A small image classifier, trained from scratch: adamw at rate 0.0046.
Rows from block 3 of a small image classifier, named by matrix and row number. Rows with one number belong to one channel. Each number is 500 + 40 x the weight over its row's rms, rounded and kept within 0 to 999. All counts start at 0. Numbers have three digits each.
After each channel's rows are labels from the 100 images, of 14976, where the channel reaches its highest value: "strongest on" is what is common among them. Only what is clearly more common there than usual is listed. The data: drawings of small networks of dots and links.
# convs0: first 3x3 conv (model.blocks.3.convs.0.weight, 160x160x3x3, each kernel summed), inputs 0-159
# convs1: second 3x3 conv (model.blocks.3.convs.1.weight, 160x160x3x3, transposed, each kernel summed), outputs 0-159

convs0.34:401446419510485444486492460446458517527515474493478485524442418539505552444495470507508476507507544510499507552543457475532470458508465477534518459549485527425569504567464481518510547517466473469516580470559490513481478463488521529471520489492430536585475497443539513427455429477541551449510490494487509431545445452475443454583600566433466519486492424485546482484461611517479481494459514534508463429467496502438530478557513548516489533495484497473509485531517498519539479519574544
convs1.34:540509502499593492536469566542541441536518458508538524470517434457481476548495495532481471496476491457531534615519455482430487492469505458483532575574537588494494527550503531416431534543472481520506456516515565535546491407533525522438495461453590516530514448481574459491495539454529524500563410473534526522464565532530497570496501499477466541408537508436443513518494486465526453530523467471500451455496485512442491466472415524519533476480465489532526451481489499487546472513443517
strongest on: grey dots

convs0.115:548445528533541485474485444523490509498483429487525476532496490452448483495447471506501466495472513432405464566365542539480475459425520488550597549529500526551517472494462482452499468469511464533504515489440467511510436418526493511463536460473487520515580379563513440487457476485411460459429457485465476479539507488465431475492458502468514514457512493514426463507502457539519467482499479552480440582502461462468522536456459489437481479468465508459463498439521438491494513483525551
convs1.115:443539508482513553459449601573504556474498545481559499528525423481503461527501542517454450487555539481505495530415486568443549486474508492505547539494516508482528492541525438541466450507458562512445478497502482481483522408489503556485537499488422496485425475495480425531518420473493464469542436485515513487480541530503485495479515511526467490488557443504475490475480429417523424535549486465544424386491519589552494444442460465529527451466529510513519444520529491513512485540509410
strongest on: laid out on a circle; star

convs0.129:514422537510490457479546465472468444454475443464488529468489448497450397498493542482458398448462463494533482370491498509585458489492494496483527491433444464457495490496449497486467463495472460466386511488479463482532520428517443550458426463491418525512428505527468494495550500442462509464481475526516477469487559480512485486509498481504438496538493466460516447520489509463459545441514478467464440497508492485411490555470469485570501526532454480437487525385436468475466482478493480
convs1.129:491497464461539528551490458433469464510502437518474467437535503576422567548560464478514491473526492515488470525515500467522512499529527496559412465579511500490521548501577586515555560438511559456504514575449498446390521455519576472510589435443476458441489429468511539449510506512561591533423588493479476539499501520538525493512533524530485500498515521457480504425447562466532485521526520483503484482477535545519475515424461511465433500487495512538539493495462520502516491503544523
strongest on: grey dots; nine dots

convs0.137:517560469500526474513462522513497537532510527478536507458497472462547509571507549437533547495476552456460487486522491465581526493490501505564575493509512511504488383521537523508559498490478518494489569474558488501508450495506491548482468544498492488564530460564520536427395402504554497380533512485536508520495472542529497492500479517521500515540411540501549567501456465562469449478473487514476507519512514522504529464566471602386481543524482470499464499507502490485568381490530568
convs1.137:489455451514532520548392472558494493476507504488502532453465474508487501462520523513481478505545490500496500517488502444490466454543482460507578500504452526484535465499466505514535480493406520450468491473535524468572448546516489483521556576518504519571531440520490394508477393473546478493413471588477445477450487520547492503468485437510519440501508451450551508512503447491440568428493409531456420442481483580460513529498541553504532404472534543476491473540481502472563442486535503
strongest on: nine dots; complete

convs0.37:469482498527496444506543502495508539448436453493498473447495462485510532474540479508509518496515489548465475439485440514543433490554459524507501521548438469491477524502510441492501494527471450459447483444551447495460507524505513461535414426506476433491409495418492481550435362480482503488521526511436481543524520505560459471478466494436532465531463503507510435421507510446434442539505441499491509494498472528451465406415511493511568532570494494457459441478488541557484393477526478
convs1.37:504513462503510513487458476529503474501437528464529508486535502485493439478455552489497404490473480551544469527480512473486472450500530496459490425473454437503395451448510489444533418513493473509493547539500434504508455442447487480457437468428538445507474505519501502436481440538550463463587532495435442469449480524483471473474415396500492447525465453531480500413424427469455475478495494399528505502461500502526488471470454501524507489448480507462490464466477468531542491492409412
strongest on: wheel

convs0.102:513463497449453515471539482531481458484441473467479567482426428446475503446456525451503438468536538500473473536440464461483457472469461496458439447418449441460484458471444470510535464522454495523460507484509491481519437423459461517453541495440498496505522471437419442520532511491466479534483490489509510434459511507507428465459516510437484508473418482535473509395437494479473463465418461429440425492504505453494471486445466447513519477530482523445438438435514439419505506470504492
convs1.102:537469431427485455516442428565508512444428549504477468433503488482464524489420554447496463476485490473474462452446502438499535545434444503481478463501473467515428528388490481453494520512485508467479462510482469453563500464457587504460484516521488514513532536526537460494529434463458460497516481561483449423448501549513505411461471420495466461439533511496450523491490416513500393510461465466500510513485480553485497487456488478521466491473471543468499502502511458463484462456432389
strongest on: star

convs0.107:516451483508461520451497465518429491533428495449508542459442405507469525473557526442472415488479494483483483476503532458453478433533463454479495467441439432480471481511396476480508510464470471433457502438529478491532477387527523499437476482465427462495517531459452511485503454447489518480473440444512489456480540492483396506505503554479471462510486465468495466491510525402423529430483497435444430515511480498402485452460502497529478517492492500420514447447516482468463454508519472
convs1.107:429453466479521470517433491454419471486513423470486519553494472500569576456510485427443485534474549444455486579525527456473556496505507521581509514517499465469494538517459520543476482477529526505522510479501526519419565464481554460508568528456447504521582395495508566480503435425523517532470501490525492499483534508595497494502512499529505499469515555466451463589545488480490474528507532495501422520491505568467538490513528594452517532519498491500517469521510435448562527500462621
strongest on: grey dots

convs0.50:510518498525558562475520487479485547492517584489532557445446505479504411406494454473446516421504555491560557426545541496502484502476504584532560517504506526446541460550515462454425528498497407484498531477496509463469511504487535453535459525451505482530456525541526489478469558548619530491539495513506478490493471520485487508469461475456490520526490549421496535490465475495451554471481450529488490513464540426476376425505395524516534509426548521477517496517474468509557510449522519
convs1.50:502505447494468503495494452468513466460504495533509504483518438554462590539504483462561563530495401490507501552453509507566537558512513441562492513447478474490457469443424521546415515552526465541483537529465472409551480485509479569518559464507511478539451551465552571529514417477496463425441559593498522542528482499461456459492452520496536524441510428510496529429493511473536496482481516490543459537491430511490542530503528498524477478547518507466558579531547482494466407437509527
strongest on: star; nine dots

convs0.21:527448505501527493523455542439491513531415474488485552517494469412505511521468451468541540489514417535407457431505484497523466489427489446480474488474430473518507516459464471511471505485511534492459538517515542501522492445513501477521497373481512501487467429472466429431522484448437470495460547492541538544509488429440533485488469550532541506504475468482507474393460484428485460451473488452505480487556502472529526552503453448474465477496430531492424425377551490437467464524493511
convs1.21:508443432440541421485477486508505462460436547449480434487483540451519459502489520471536483527499485542508493448475473482513553516510426507489437515503493463504465513494464478508524523546512503439473426482455503467594475485445478503440512580480458451499470577468522519537471537472475421617614505533469473488454479462520476424428477508506512457490536477509479552491561538370472514511466525483535555492494487534518496562452506469474553468487534520526444515458474494492455518435440429
strongest on: nine dots

convs0.116:506465503493473507476523477496458576494496467450494481509457444517455541491563516456469487505463496516472472508417486485586552441514461491493522457466433487512494520583412485467457584474470449475501557487554500511481464453514551570456452470571487503548492554438452443475492477470418589496550442466452481462543490448458491455538472548542497486486509464472535502474503555488430469476490502551532437459513454464509458390459497540536480510469461491468489433469480572484575474541568525
convs1.116:480458480539493469512430513491449417553500463490540475505559480538552504594522489505504500478502537430534523579472556506436549469515519533577524497554444517524490491460504533537447507491462500453537479509494523563458579448544520534504548501466507508524536378549555557487509408466510506469477447498523540480480539514547515575463504556467414455510465515545476503518547532512537498534510574509454368452530508532487490500481464529532516507491511458510549457497496432478449445582480511
strongest on: grey dots; complete

convs0.155:512487480475458492533457481490509470404534524487505514552485530488422484447460455468483555458501530542517437456517424480460549502453443573536503491502528527439511458469537506397406435489512410514503508429576523473537505483452408511419507467575512583469482533507531495518478495452511472541489485530467498516546472527530556509469512475529482495483535505501478402507450484481492413420480564466550544457494512420469438533518476432507460493496505430528517470493474543523484529520495526
convs1.155:513439536515548446522530449534523539493509556533467477491397494491367547510481398498515503531477450502467516488487483466543430481459461471512547504440435490442531527535500466558511519486472441497479500495455505491481523452517434542481503525403499412534501494450489537494494523395500483486434536488542482471526497493506471453533471510492498497448455469433486552521436485486430505502466475516475506457413487443437507428523495525548518506464463471384459520423514532432533487505496503
strongest on: laid out on a circle; nine dots

convs0.157:509507519447502520492552466551382459488517527532513475490402501502459543448391493415455443559486518434459476522510516462544487499436472483437492487510521445464446582502432480472501461463460518496464517423492460380528508453453495485510496481514475468466515459524462420495534573484454478507468501464453472502482500455487448441424463462422476420468529520462562465510499461521457492475493454488454474525465491523501497555491511517426525440502540472451519511502450457489460521450484518
convs1.157:429496422508473524510431553485517495514519468524532477505522418502514486415494512530476567445558516527514466452554572466534504545506479494504513516416543529470511501506523447591504552540528514474498440477466505489570466541524521521555526484470494515546563476507488600576469562471474464462425539525493473479519518508543503526508548578461522455527428515562478410416500523478483562504463461536502417527510436456491457484509553487495526568477464528552499533542505509443447516500587501
strongest on: complete

convs0.152:462481525505466492489548508533544511507368490511506472481511438455495483469448517566490471484524515580498567456495487547470447484470486501435484550551418520521560487472501482535462454512513460492451446483477530529446513512485470447480492473447529509468461472477478488531480480467419460520510509466452501518525546513535552502499444496497544541481463498514486415382481573492484430532470457528400419469512489542479441458502480482548540518539507518489463387502484568454485430469489398
convs1.152:523480452483496501496462465522493462469358512495501511442516514478457453460442534467512435544491460504522455462500529485502471496472491499443499420481457460488382518478462467422530422468500452497523508511510442523499464519456496512451429453473543420468480508484529456469504418496510454486530509577471458433464479498520479491459449427480516546478469483531532468412485448465478431499468457396555471509455504533512455489497426497513526481495496486446471484447462435468482491482441410
strongest on: tree

convs0.150:522531485467461490402490484494452453459491477489517523499446470492456539456549494434452467489486500535474470441492497464464526477440478498526511460467414472467477494546407451489478499536526454506518550487488461459484433428485549519442419421549477501526498538546478490485498448459445537540524440471455470469543513496441473442522456532450467483467484484454500555499486534528382479454496489505517473456490488386455473475453476538532489516448472513435542459420452451484583448470555553
convs1.150:470425505535506471482449466497488513472547411440510557549607508531508492512523485522397426453452507482521455509508525517487479475541481520598518451542485487486491540514468485475498483516462562473502457472518464545405523490473568461523565497452449501509523496502422503471478479419546615501490402437528477492436544480508495517509511488479444519487528483518418451586543539511536542509459521462524474474478483516446526492500526532414478531419510490525490496441492450518469518547452535
strongest on: grey dots

convs0.22:454507450409477506419428445414468504513445483485469469510463418477449536452539522449516484535512528449557431468474466437555527469465490470476475471513437504429521459497461452500506500475495527483509514478462487516469457461435469521475450478522431504498461503440454495509478506473473493489482510412541491425436494483500434411539527519394468494472488484508480552445484544539408448452464505503451415477480501531457498483570515509547472458477542462464519523525537482470568442493548531
convs1.22:484543465493477499476484598499516513479456418468538530476542534559521457435509495449502429477488459480482490576402515508479490428475516511443486435499534472474495513516503463467457453504485461492502511522480522507434462438507498480436445560539472509523430473425533504520488472525549452472602445511439464516420544528461503469456489474513467447477543481526471525515551508425455488498567433424512484471474487501466513531421497417435547473536545516495543396425491490519517453486483476
strongest on: grey dots; complete

convs0.42:522463488437505468553432481475463512517496473523436459526512519448551577488495569470491509465539470482485517432539523457563412507468458498481531474505479452518488509495506495557466489450534498523487479497587556506464564510466469470460446442496454532462499510509454497470489434421521489352485558465495505466517496422514532495495519510561483471459548492473510445461471530452478471510415552538550524493490480627526473530528469516490424512486461397452466505528461480454481539558465498
convs1.42:490498459380521531496494446518507537484413499514467498459449507421384518539460505490528503462520456415495542461478513460529527475464474510513508454518411474489465497469449527481514495397496406506471469426456498520471518490474427522405513447519485452510520500569488549499503497405491499519474517475489507479493377535534461448467432517480475494467441465463483562494506498487479497500459529543511488437474417489437480503510494521511521518523474411466439516471485518427522497462498527
strongest on: nine dots; complete

convs0.119:469429519431487498502398446498507474438488486395530569489493494453488592512548573472578495496614451465508463479504480463522473548527505435535511516510481481514536378515480543504516489479538511435482498468555515528520507507471477583473434491476434492537512507506518528487527511425559497397500544471518530482509515464470470510484517544478482486519532466480499535508390524455451484490498541500377545444528481507508569441544461512525458502490472444501473537522483521529506525512508518
convs1.119:533469466465493478468617487525531434427527503392497493437446521496460489509504444547542476571495427565475504544513540450449470487529489478546533489479410468447507463486509538447503559441495442446493512466497550521464432489524473591436522477530476481588514476567463543477581491459520570445476563509493532523502487527442452497530448525484523526550416511484544511519527493475516513442473514505471495458515473528528617526512495551578547530478545487479518523499469510510519510494494509
strongest on: square dots

convs0.90:486474495470495540471597462486474523479458511445482528502463476516500473493517595485508429478502521477494480506526479510592519471517511507452526416466459449469518496527401478469504567466480411431476538477565510453455458460484528552472422482490452505547467614458448431491472488467499562501541476458476515485532518453513457455544421553514449498481496470435528519479459495457482497466525565511453428481500448468526533436474484543510518500466517475432489439442454570499545492542568545
convs1.90:511547484539413452502427528499467466470519481532542545496476463538538442509546531450492524427490547425526497505479525526478575494601482493544535472493493545457549511472533477477482476449483513443505492511491555512525478505531549494544490518502537539466450456527484541501502508474468528436465455482514479509465532524508506583466488452435507437532535513554498390550503607489447548486481490511539406439520543594484449464434520546481458503522586524513546444476452472505488525434422531
strongest on: grey dots

convs0.124:438462460458481531496511552472459517527495472538475414534422448502543529443534524441533531478499487461466464470492511462530465457507518496471545469483537460431466543465488452523491457502512514459491507464465444394507527436480405524419496498503528429508391470527484462433548478479465491529494591483478426515460499443506437467459513502436471501493488520509582523513442448546447496511501426448493484488459443522461471598525496521481523416485485508466500444473497493464522474411512516
convs1.124:494465508565523564510522473461439533539497552516533517534516502512462540429515478452453482514569462560490505510472598463564459417519497496544468491485503519510566529493522502625481584523461548474415463502469527579552526515585509500529522545459457519517492497515500428528416518532421529496487498501480462504491496532559473504445539588445457456499491482484519444430535516502529549498538455565486452461468508518531506491503517522477513585525553526532512518514466539538464530490604541
strongest on: complete; nine dots

convs0.142:541460539521532477488500432561473463419517471529497496521512546470498601525461502530491419488463520512446525474416519568512509547516525506497544519559524568457506538427495470470519414496535447538508501533494463445533512475496540518502520494488514447459550381538512516534517517547493403454444515550434505542497545473517568474504520427525553499517466495507428429577474487493540533549514504461474553519561480519526524527449483489483457458540487504495452497515418442513475569464417537
convs1.142:477468483478512521459528568489473463485491445453491482407512507526508477411422486424507406506532500522466487562511476477529512434429521486462427451416505400516469492468502387465512494494520470519526463521476454448532485469495516548462424470505476521480475467436551508487482562480491457442506497562435409451504503483472436392425504507486436481476521504478509536451466505507438442431498496532453482451467521493510462545476497491507532532524476508469572440481472516515505525461536505
strongest on: star

convs0.92:506581525475478491501551497554556524538440498429448467519508556560519446539513484499472499509433524464526519428468459551422568494473482523455514483419499513515530497490519412460465539474448451529406520519457488504506498466485596464455411468492471441568474565501495542497527546446539541510521462412400482514495534474529548437535468451525501555461515496464429560482493521485528465509508487450544489541489534521516563464495486476519529514440490448496565457467462563496530537549491478
convs1.92:460608401504498477464440429474527485574464497464542462571510445487437469526506456505529459442517501505501473509529494496486583540515517531498414501454479506469466549508526455459516542449475480449541435516486475430586426448498504526535503483448509494483493531417465522517479495514483552506564501480512546498537518396460508506531489482532480496533558505494489495418466498412498486521516476523534470540537505494553443470412500468434428425511513490506582513503460475550482466428482466
strongest on: eight dots; nine dots

convs0.35:473445465471516505494533447493438428526459414474502536451426449567534541487448472476421448476523441539479469437560447467448460499489496483461515455552496414479496452441510457482516520501427493440420546428452496458509469483538411503479431440456534532470533590477489526432510490527490474516521481502452448504513485426509454472500490459476404512524517536465487444496459493426488510473489517444498480495478458455461481504509536456557566470562508450497489525475543499532472546495472457
convs1.35:516517532516483408509488558511569533517561486494471492480474486368487464514549478521546563398492495506476521459536467519458484463439439506490486538568485522535543573561448517531488522443389426506497442494458556502525494533502489525477461504456489429516530473530502542568506603461444516509497494448535489494515493476537521535500505551510516480439388452439557473503489538451473534526497492506462553455492539445523470479501556490519464540465478441505535518530483533426461495504429485
strongest on: laid out on a circle

convs0.70:496521496530478526456473501425526471459478465520521439512535480453514553449515505502539490459460488484530532511506510469472513490489529495516565511498535512479445503509489516450511529432518481597530444567462570499460373531515565498491527398459472535489485449509494465511494511495529512295542500492502457480498548502369565566521466527562469472503526462511485527501472497466489515492502558533519484521554528434497501510512462472490378505468518508547534512477534536505480496527513513
convs1.70:519447464488451474439487437545493476484465501422478488523495496493504480523485512511399539468484550399517490394549495498495457481470541456447494533553485498506481455469487503517470500574487455510525513426455533513486456551515341472394477513490460483501503537520505471517476509466461437559535533454471486370502519512541440478512496484405492529476541518500492510469464523546471498515477486481474497481501440497385508510545531515482477538476453402495509520488498514433467466493525503
strongest on: nine dots

convs0.65:552513504466512495485483493518416417461469471493471448523491569533491554512526465372416433556451537500483538499516510470498527559479452477450414484446533483460431520486501478488510474472479532517487516502519420392504392468423531484531510491586532516456469471477495493519535565508500486508487456446467396497475511484475503466445487461505430467448544552461477505451556482501473466500531447451536564573414501463521495511482459497457473534513479522523446496471465493490483547490502512
convs1.65:440533475530461450487358431486391438528520491522476544518484460456510482501522460461514537469470499556454502446553502460509509430520501529498478493425461445547505526511421443560523498502521464451504513518545526463567455551532431488510478504499526486501531454444481509541472541491454590483434506524505473500505473457510513534459516642513418439550440549450484501436490523506457555488484498450451519540529543515548464560469512489521475530511555472476484494482518429523489492510489479
strongest on: complete; nine dots

convs0.2:458520444454512481500437436518481485485451536558501471522459468527485476489420530466483501465436572455522404465583499480466466454486471481426401483485464568432496498502521458515548517479522473454476502468402475461531479459460436500509516445457431536522451509453455471502458471528546470500518547379558470473493523484468480479536486472430441575572488509491524560492519453507496493460478478457480478478457493466496470445536499490457478542385528454497473434487493519493492483474506442
convs1.2:499563471470454513509471483532457510474445524433493526496556513493550410498490536494460430496505524463512477524412541500519459514466532546389497475507501446496508540438489462516522531516548505497403491475453529430531504533521573498457557511496492507553462455505472486512502452467511423487534376527446473481538517528534523482460462463508451469512513522444472529423519500479482510427505491534533455578498565553458496503486460409502435425427531557523538444521552467458455498494522442
strongest on: wheel; complete

convs0.0:462478509481440503508542429463514512501455516484540489514452549447497505459497512480548520482447603503520524503531535476533513553465486535469392509511530542444464517466551458501506456494467472534543416521485474436468496535444487461453596446542502583500478441485503543593481525482548465566561492505490482501502482539448534506418484488452518479530559531468404522509519522553503445528474466478542573467449542506476465467498548460469408550450491505492454482554409492534492497432463497
convs1.0:559502536536515494547475550406505497496522481507491509527477488448600505496533523519445532516501469568497496482503475534495501514505541512486452567517487494519523488580561482576546535492517594537461459543525524535498514473514544444569490497515588503495527518523477470493476399534466600501515525558553506511494530505536555496537506553547578516548434497483490468423521542448501591571542515472476529549543582449501457542534461523546520529509503542488553521400506436540503486539559530
strongest on: laid out on a circle; complete